python train.py --mask_ratio=0.75 --encoder_activation="gelu_tanh" --max_steps=10100 --batch_size=384 --warmup_steps=500
Rows from block 0 of the decoder of a small masked spectrogram model, named by matrix and row number. Rows with one number belong to one neuron. Each number is 500 + 25 x the weight over its row's rms, rounded and kept within 0 to 999. All counts start at 0. Numbers have three digits each.
After each neuron's rows are labels from the 100 clips, of 14848, where the neuron reaches its highest value: "top examples" is what is common among them; "lies over" is the class under the peak. Only what is clearly more common there than usual is listed. The data: Morse code for random letters and digits, with fading, noise and interfering tones. In brackets: how many of the 100.
# fc1: MLP up (decoder.0.mlp.fc1.weight, 768x192), inputs 128-191
# fc2: MLP down (decoder.0.mlp.fc2.weight, 192x768, transposed), outputs 128-191

fc1.383:461533501496544481526512490498555505477481511481459492505557516547500509501530537461551513475517504520444513466496460497443477491509440486520485496470492525480460493510472485488493485476433487
fc2.383:506511520520483500495495508446502527509483538465500517491520495482528462511505506505567486497482500502420534518492512472491477506511434502501488496499510488482504469546489547503534515445464528
top examples: clipping (98); thin (high-pass) (53); white noise (50)
lies over: gap (95)

fc1.273:516472504533509540542505482493486489487531517486488543503561568527527492547550529528525525538507486498489483490500458451500481512513481474497497500456496521520477450519482476494506531502491510
fc2.273:483533534457480465507537481532482514495462511478491484507516496490528503510483535512504517471504492519507519495493480511507489480459491503491534481518508516479484466512470495518454467480491548
top examples: mains hum (57); reverberation (40)
lies over: gap (100)

fc1.763:529478562534487476479534485464492509434526548503507496522537516494543493483542497484519505509514516489536512480559531489496488542519499454477520509496481487528472453510450505509477515501508500
fc2.763:505535477474540483497519531520515506515555479464547508483524511489493493533482500510476487463443512486480487520516488493486504512519495532499532478493500503456477508462537451457507498507495518
top examples: mains hum (56)
lies over: gap (87)

fc1.95:439482519524527559548508518558501490506538531479513548462511499489520522483505469514491507523457509513508508468506481520540473508521506456512492485531503510469491504504518500528515563510507503
fc2.95:491534524520515481496535548478492481522440551486480499530504513483477508532515497507528502516526503487502515475502504519475498518499501488490464519528490499503483495498477514492497491546517497
top examples: interfering tone (90); quiet level (63); rumble (49); reverberation (36)
lies over: gap (60)

fc1.585:502495475513502489534477483492506503513526485530448519504547547504536474488506487511486519488493499485483453487496491435441505472508486474527543514500485487517489508479533502491524552519523499
fc2.585:513506516456481514497499489485466504474495486465534532469489526501459517543470483518522504485460489498495539553486479476493466507491493519495498478520515481499465484523506495525459487608474498
top examples: clipping (39)
lies over: gap (100)

fc1.510:515538462496485542501507530484478494509510486483444542526525554485504488511499503545487520516480489495484412551517482482485501494533481519504514504501515480534508475496514510499503501509518463
fc2.510:490489519474511473513474506498449522480461473515522541456520540531451521501492494512489513489497507487503513505485527457521495486535489493504498505433481442531504497511531491506492528523467486
top examples: speed: fast (84)
lies over: gap (100)

fc1.477:507508517504504522479473494500535498493510495497552571546536540548537505485519519508549490502483508519497502495479444495488481488539483493523490495523477501480501471506495504503469537493514520
fc2.477:493501449502496516509484470476478489505515496445586563492545512522569499546506518485506472493506484506489469471513500446515528488526516499541517471495519484453490511514513497489470540529544500
top examples: mains hum (90); muffled (low-pass) (43)
lies over: gap (100)

fc1.530:501503491518515511503467518510495503471517513512476548483526544563466476521511461451465444456472492457471483503498486478452488463519507485494486454516489495508416507495541482509494509476533500
fc2.530:548481546473483445500498503533487488498505510462526518482506510492437480551519497449403464450441446521449483501508526522503486497486529457490522494533522520472515530493492512496507489523513528
top examples: interfering tone (98)
lies over: gap (99)

fc1.80:502545508514516528463524498521502499514571508469534541544538541542556503525541507515533503538503524516508485488461491502520475509536480480515517504501517499506523474532482487497506517504502527
fc2.80:527515471521527484511524497527476486495484501518524510510529510496588560451465534518468484487488499542503493471487495494522481501497503486472517473474519471438515502492482493488454499522519484
top examples: interfering tone (81); mains hum (42)
lies over: gap (100)

fc1.461:497512504511525524472502482504544509532502537480550559561518507530542518529537549491532472488483494499492504506484491501474490504497496465522485500500483520499474497486462491501473480479507477
fc2.461:491474516491494525537489458516517535528501503508557528483511501490513523505482521445500448508506473507498469496491493477480551512487507449521520476499497497492480509527481537516475492535520515
top examples: mains hum (67); interfering tone (62); tone: low (60); reverberation (39)
lies over: gap (100)

fc1.50:518484500544508570545499511546527531503511520478486546517480482503479521587512527543497472493498491523483486522503485480486501478500510508505487476470513502510465490497487501520481569473474474
fc2.50:513499493455520511505519504469492503481528515461505511449535518543503477528516494518505519454499498488507554568429518527539484513467491500504545486467505513513481407486505495510491493558506528
top examples: mains hum (73); speed: fast (71); reverberation (46); the character "t" (38)
lies over: gap (96)

fc1.444:540519520511539548479537533522519539449518523477509502505530516500522495519538501518474511495480513515491468490506457473490509522512481489475492537502475481463516449485468477476469509503510446
fc2.444:456495534522525515492495507519484498564444452495477511521511502537485462512514457520526464493491486512509514508467528516494522510447483533475536491495520506468499512560503505500502473538509484
top examples: mains hum (67)
lies over: gap (100)

fc1.596:556502515493461525486527501522473494518554493508508504484472500503512488507475456522470496527477505466551481534456515491528501502534544496461541505528507486566525507478543509514511537525537515
fc2.596:507494484488488505481492494456473515496505496499468512538482479499511464533488496498554501512500507502569505516498482481486511513516557520499498488498484496499509510474518499498494486550519475
top examples: mains hum (100); clipping (47); reverberation (42)
lies over: gap (91)

fc1.485:526506472535527493529469480495493490521519512518487527552561576538553482473516483545491523523508485496479467492481490488468524510514518494508524542513509509510490478481511510497492554527519520
fc2.485:496473491458479549501534493485467504501470478484491511497515525526510523537521496520509507490470496499496549527487468467489417509481485504511499456505502479491472508510519477488483519634481484
top examples: speed: fast (89); mains hum (45)
lies over: gap (100)